A small segmentation model, trained from scratch: 48-pixel images.
Rows from block 2 of the decoder, named by matrix and row number. Rows with one number belong to one channel. Each number is 200 + 20 x the weight over its row's rms, rounded and kept within 0 to 999. All counts start at 0. After the name is the row's rms in percent of the matrix's.
# convs0: first 3x3 conv (decoder.decb.0.0.convs.0.weight, 96x96x3x3), inputs 18-26, a 3x3 kernel for each
# convs1: second 3x3 conv (decoder.decb.0.0.convs.1.weight, 96x96x3x3, transposed), outputs 18-26, a 3x3 kernel for each
convs0.65,101,199,179,204,206,197,192,169,186,189,179,211,235,196,178,209,175,183,176,193,200,185,162,188,194,170,210,214,192,212,202,174,204,167,176,213,196,200,205,208,180,178,186,203,179,216,188,223,192,202,225,201,187,175,194,180,160,227,190,184,201,193,227,185,206,183,191,205,183,238,208,248,209,211,171,183,188,201,195,185,195,164
convs0.66,092,159,194,205,176,183,193,199,174,185,229,147,153,238,164,195,228,171,174,230,199,189,174,209,209,180,205,205,204,173,174,221,185,160,190,184,214,209,196,201,210,197,193,180,191,151,208,159,189,211,193,203,166,217,212,215,177,188,216,213,214,210,197,211,196,214,193,215,227,189,240,167,203,210,180,209,208,170,250,203,159,217
convs0.67,106,191,171,178,177,169,176,169,190,195,217,192,188,188,189,207,202,220,216,237,215,186,161,181,219,198,162,166,199,181,197,186,205,204,205,206,186,210,185,191,195,203,198,216,212,246,215,205,206,176,165,219,188,211,183,229,201,171,213,183,193,207,233,202,128,152,173,211,175,212,197,211,220,199,188,231,196,175,201,215,205,201
convs0.68,090,190,239,235,219,215,202,201,189,184,232,196,169,211,208,191,186,200,203,212,238,205,216,192,222,200,222,173,212,187,200,177,191,200,178,195,153,222,181,199,186,169,168,160,190,172,213,235,196,178,192,183,189,182,219,169,178,177,209,193,161,184,205,196,177,173,169,208,211,183,207,220,223,195,217,214,204,164,167,194,147,160
convs0.69,092,188,219,208,228,185,176,199,215,153,193,180,227,191,183,230,201,188,178,194,176,184,218,206,227,211,239,186,199,237,177,213,191,206,204,173,193,211,216,206,211,176,184,179,198,174,216,195,164,212,224,229,206,175,177,185,211,226,195,220,207,207,186,197,204,243,209,203,227,225,211,212,223,174,166,156,185,205,185,176,198,188
convs0.70,095,237,179,156,232,156,176,238,179,200,190,194,207,229,224,176,188,190,198,190,171,194,196,209,195,215,237,206,271,192,220,240,181,190,210,193,176,190,208,204,193,215,217,194,202,224,208,208,170,200,175,224,209,175,173,165,223,235,198,200,204,188,205,189,200,225,205,214,210,187,197,196,196,223,163,228,200,170,231,222,194,203
convs0.71,109,220,216,172,199,218,191,179,224,198,189,200,230,176,191,186,230,190,174,198,286,200,194,199,216,188,180,186,218,210,193,239,224,207,218,204,222,181,193,231,168,168,188,206,197,188,199,151,237,155,208,213,200,198,168,177,208,203,229,183,197,224,183,178,181,189,192,199,221,178,198,200,166,190,191,220,203,222,183,216,191,205
convs0.72,110,216,198,189,179,209,220,213,198,235,175,240,195,167,237,193,232,256,212,171,219,198,199,194,211,224,205,229,182,218,230,204,203,196,228,211,202,212,217,190,195,189,197,175,176,189,244,198,200,199,247,206,166,224,226,209,227,218,231,189,210,188,213,213,190,219,196,164,196,181,209,199,192,165,182,200,209,190,191,203,225,210
convs0.73,104,201,226,185,231,192,184,169,180,191,155,219,192,176,159,214,206,207,219,205,207,224,181,165,207,188,208,223,229,191,186,189,164,204,184,206,223,187,178,204,199,217,207,190,215,206,205,170,171,222,206,211,193,207,200,178,181,196,202,197,226,193,226,231,176,202,161,181,222,179,217,186,156,234,178,224,207,187,192,193,226,216
convs0.74,097,173,182,185,163,222,227,209,207,183,203,200,207,212,215,193,200,192,205,215,189,173,183,164,232,200,201,180,171,214,177,197,223,224,219,208,175,211,197,168,212,175,175,168,172,180,201,197,250,199,206,194,224,206,174,218,210,224,190,209,185,192,185,177,193,171,203,192,179,191,189,218,190,184,173,209,193,195,191,235,198,183
convs0.75,124,202,181,187,191,174,199,205,192,176,203,190,209,193,249,223,225,227,171,207,183,183,207,177,209,228,191,192,190,209,207,218,204,160,199,165,220,170,185,214,206,203,181,216,177,166,158,209,211,212,194,205,246,152,239,222,196,212,175,180,234,191,201,153,226,196,193,164,205,198,208,208,184,188,205,187,183,169,203,174,218,202
convs0.76,097,185,166,180,188,216,222,168,148,189,171,189,164,189,199,191,187,187,232,177,196,202,216,185,212,248,234,199,203,192,182,160,189,196,191,201,174,213,201,240,222,217,232,226,221,196,213,192,195,201,178,195,221,217,211,201,200,185,193,205,185,198,218,231,185,198,158,209,218,223,217,223,200,192,188,185,167,165,182,182,189,232
convs0.77,095,196,186,171,206,185,227,196,222,200,203,200,200,177,210,198,195,187,235,191,204,214,221,200,216,186,200,201,167,178,186,168,206,199,228,177,211,211,212,212,182,176,205,194,215,177,156,187,151,195,206,188,187,172,168,209,212,166,237,230,179,200,193,178,151,206,140,180,175,193,244,184,190,187,242,237,213,204,204,208,200,174
convs0.78,110,241,221,170,254,236,180,215,216,211,183,175,202,190,171,156,161,195,205,201,206,207,201,170,192,208,173,169,235,191,209,202,194,190,179,189,194,193,202,211,221,186,206,199,167,174,169,230,209,156,206,198,187,181,207,177,185,240,204,201,184,202,247,200,195,227,210,184,199,247,202,174,212,198,201,179,205,194,198,185,227,201
convs0.79,106,213,207,211,189,182,215,188,190,203,171,183,192,213,209,209,200,177,213,175,215,238,189,174,204,236,213,193,191,176,188,162,202,217,206,207,189,194,229,202,203,193,185,201,181,184,172,193,198,213,209,211,200,177,181,202,215,228,196,216,206,210,229,198,171,179,182,207,209,183,190,174,210,229,195,192,190,188,209,218,179,204
convs0.80,091,204,203,222,168,191,174,196,183,205,207,217,218,223,217,176,167,191,199,217,200,161,182,209,207,222,202,172,202,187,206,210,181,201,190,209,208,231,238,189,204,178,183,211,196,168,222,209,210,241,193,192,182,174,185,171,226,228,224,205,215,201,199,187,181,209,170,219,211,196,179,175,215,192,210,152,225,185,248,202,234,205
convs0.81,097,195,228,198,199,187,197,207,181,178,239,151,201,245,189,246,248,156,212,222,202,190,206,197,219,170,196,167,197,201,203,205,226,179,204,180,176,200,207,224,205,225,213,206,217,195,188,200,204,205,250,202,180,273,165,189,206,198,196,179,211,204,169,203,185,192,191,213,188,202,200,184,211,172,183,200,194,176,208,191,178,215
convs0.82,105,191,207,181,219,215,205,189,192,174,177,205,193,209,198,186,188,196,177,225,215,222,199,194,195,222,193,197,170,199,178,228,199,171,248,217,185,203,227,214,183,229,224,217,213,244,161,234,203,204,213,228,206,164,214,253,203,175,225,225,204,168,208,209,170,197,224,186,196,237,200,199,187,202,201,180,188,217,224,196,219,201
convs0.83,103,194,216,189,196,211,180,169,200,204,226,169,202,178,233,155,189,228,191,168,201,221,205,231,216,204,198,199,215,192,203,217,183,202,174,180,186,220,223,230,198,183,199,217,199,190,204,191,170,231,174,178,252,158,206,181,203,204,187,175,200,233,194,202,213,192,209,232,178,194,194,207,197,170,195,200,222,193,197,221,218,202
convs0.84,109,184,222,236,210,202,258,186,225,220,199,195,194,211,170,221,195,191,206,170,202,195,181,199,206,194,185,227,197,208,211,196,203,218,232,232,219,213,227,155,192,181,157,197,170,187,215,234,169,185,202,222,195,200,200,226,227,232,217,200,143,196,201,206,196,215,226,186,192,191,183,198,189,194,197,194,221,194,163,212,185,231
convs1.65,098,240,244,207,215,196,176,194,178,201,204,202,168,184,183,204,191,188,218,181,209,232,182,183,214,208,213,213,184,207,187,242,203,231,225,209,205,217,186,180,234,220,177,219,202,188,213,206,242,182,187,192,214,171,184,205,218,208,221,202,215,181,253,200,183,150,157,197,194,188,188,203,189,190,176,151,160,162,191,200,191,201
convs1.66,098,192,192,203,177,181,206,218,169,195,187,197,179,203,235,160,188,251,202,227,188,191,211,200,193,214,205,197,198,195,193,177,190,168,158,176,198,214,193,249,216,205,220,214,199,196,191,180,213,195,168,166,224,197,194,222,173,194,193,171,189,209,166,163,191,178,189,193,185,204,203,185,197,211,190,207,200,216,185,208,219,218
convs1.67,105,188,189,178,219,217,162,203,204,236,209,193,211,168,213,206,183,187,204,247,205,191,197,205,213,192,182,184,210,197,194,209,209,207,196,180,221,197,201,177,212,203,224,182,226,196,227,198,239,222,219,212,207,224,203,210,185,196,240,239,217,222,167,188,190,185,168,194,222,215,244,215,243,212,179,201,212,208,200,195,202,210
convs1.68,089,204,200,196,197,187,189,200,178,181,182,199,208,198,208,216,214,247,227,192,152,191,182,203,192,237,188,171,220,214,201,209,208,182,205,194,220,208,191,194,203,204,212,183,200,209,196,197,162,212,228,202,232,206,180,178,211,199,188,194,219,212,216,228,194,201,149,215,201,162,185,200,182,227,201,204,212,201,179,166,206,209
convs1.69,099,247,176,175,236,205,164,221,196,224,171,211,201,185,188,196,178,226,160,215,195,221,181,195,211,216,260,220,196,191,215,225,236,229,214,210,185,182,203,176,175,186,183,182,222,218,211,217,209,183,207,201,197,198,185,221,200,172,205,261,267,198,180,217,179,155,181,150,178,187,168,190,198,186,185,201,216,215,204,220,220,199
convs1.70,106,215,238,188,187,225,202,192,215,210,194,230,211,221,193,190,225,166,187,195,200,186,203,169,212,240,220,231,167,155,204,214,198,196,182,192,124,221,223,177,219,212,165,198,190,206,199,175,186,236,189,198,240,168,212,224,225,217,185,217,177,155,187,158,203,201,216,207,212,218,234,169,191,224,176,188,195,195,226,178,170,211
convs1.71,105,219,203,191,178,168,196,171,151,196,197,188,215,182,222,195,199,248,201,194,213,203,196,173,200,166,137,215,209,195,201,220,184,186,196,165,209,205,236,219,192,237,185,211,244,193,197,191,212,143,196,203,231,224,215,194,181,185,228,197,143,212,181,200,225,186,218,224,185,211,188,259,215,189,208,220,192,203,193,231,185,194
convs1.72,103,189,183,202,213,192,229,222,208,204,181,221,204,204,194,187,199,182,220,173,160,195,219,182,178,199,195,197,195,207,207,175,195,191,145,184,160,219,191,213,182,189,187,180,207,204,182,176,178,178,185,198,240,217,195,195,182,178,197,204,166,204,216,181,235,218,196,193,216,231,198,190,223,188,181,192,212,209,209,186,205,229
convs1.73,105,188,246,231,187,221,235,221,207,195,208,184,201,208,191,216,157,187,226,201,211,219,167,203,218,219,204,191,167,188,208,170,207,236,202,203,172,212,202,215,202,188,189,214,195,209,169,199,197,194,188,160,259,216,173,170,184,199,177,168,204,177,204,226,251,230,201,252,200,196,219,215,213,172,182,180,190,191,239,202,203,225
convs1.74,098,181,154,195,193,185,215,184,193,187,189,187,183,200,199,240,193,191,237,206,211,238,203,240,198,222,197,141,230,210,201,220,220,231,207,213,241,220,221,175,203,194,172,197,182,180,183,199,186,185,185,216,150,183,201,221,222,183,159,178,193,183,201,156,202,205,220,203,221,223,170,210,214,204,208,153,190,205,206,224,238,243
convs1.75,113,229,232,207,194,182,199,202,156,192,186,174,192,184,183,232,198,221,239,197,223,222,181,179,206,144,156,204,202,227,202,166,184,199,164,168,187,215,197,193,197,176,230,193,222,254,204,181,192,194,191,200,207,241,216,200,208,189,190,193,208,227,196,213,220,188,204,209,175,215,191,206,187,232,186,238,164,200,210,195,219,215
convs1.76,100,208,239,208,212,173,186,195,153,171,205,195,216,192,207,238,202,198,191,166,205,182,159,204,195,202,213,237,241,230,229,201,217,207,235,192,212,174,177,203,224,196,214,196,200,169,183,167,171,239,217,213,231,228,203,198,195,202,198,185,197,202,176,163,180,178,206,190,181,190,192,202,182,208,228,243,222,240,223,209,193,190
convs1.77,103,210,183,137,171,195,199,196,211,219,173,231,201,210,189,195,221,177,207,213,205,217,235,240,211,187,202,197,222,249,210,207,196,193,185,227,216,205,219,178,182,188,184,176,175,171,261,228,220,195,236,215,186,203,189,201,206,184,198,173,204,178,177,184,185,207,183,247,231,227,243,212,199,257,204,197,202,205,201,209,173,190
convs1.78,110,173,168,201,185,162,166,195,142,203,214,220,215,191,212,226,215,182,224,242,196,219,222,203,220,196,218,227,205,181,185,203,185,157,210,218,186,167,200,215,185,185,223,219,188,203,217,206,189,234,213,180,199,203,180,208,136,181,224,189,153,208,212,196,168,195,191,178,220,247,215,192,212,211,196,235,201,192,208,197,190,180
convs1.79,104,216,222,240,181,209,219,207,221,217,183,194,199,213,193,178,178,220,214,191,178,199,178,233,215,187,211,197,228,179,178,205,184,179,211,220,215,212,210,239,184,201,186,177,186,189,153,176,157,168,190,186,165,185,204,175,168,199,192,174,217,122,177,188,209,220,230,194,174,187,214,179,204,194,203,200,174,186,168,217,213,218
convs1.80,105,209,198,186,195,200,213,198,223,193,179,228,211,207,183,195,209,216,214,213,203,222,209,215,189,216,211,204,189,204,208,189,210,215,198,200,207,202,247,176,190,200,176,181,157,162,193,202,195,195,181,187,200,184,165,238,194,206,227,193,211,205,180,216,203,191,205,215,213,221,221,200,159,211,177,200,199,159,198,218,201,220
convs1.81,102,191,226,207,219,213,222,162,184,208,180,225,192,193,190,164,154,240,206,214,197,198,201,204,206,201,200,203,217,183,214,207,194,190,214,168,162,156,150,217,207,190,215,170,177,223,244,158,233,212,139,186,220,180,204,201,198,186,209,195,207,199,172,227,210,187,228,260,210,205,233,243,202,201,221,196,183,208,195,206,207,200
convs1.82,097,198,179,193,192,165,179,211,153,163,206,224,194,211,191,212,208,211,231,210,175,173,206,178,170,185,167,175,218,207,204,197,226,181,232,229,223,208,177,209,201,190,214,217,169,217,206,165,203,190,177,192,195,212,243,178,184,182,171,189,173,200,181,167,245,204,184,231,196,241,208,224,240,186,199,198,168,210,213,192,210,216
convs1.83,106,192,174,194,201,214,213,191,227,218,197,168,204,199,198,204,200,202,206,201,166,205,212,170,224,198,208,207,188,193,184,194,221,204,218,197,196,217,184,226,201,196,217,182,214,193,207,220,183,225,213,209,213,226,219,207,206,161,206,202,193,174,223,231,201,208,207,214,215,177,182,193,181,226,225,181,212,205,175,219,212,187
convs1.84,099,172,221,211,178,232,194,181,213,223,210,180,211,176,217,193,191,207,209,195,194,213,208,216,212,201,225,153,173,158,225,180,183,221,202,214,177,159,201,224,205,222,198,226,187,157,191,207,195,210,190,201,236,173,222,219,166,198,201,184,222,190,185,204,184,216,190,207,188,228,179,184,204,177,219,205,201,216,214,190,177,199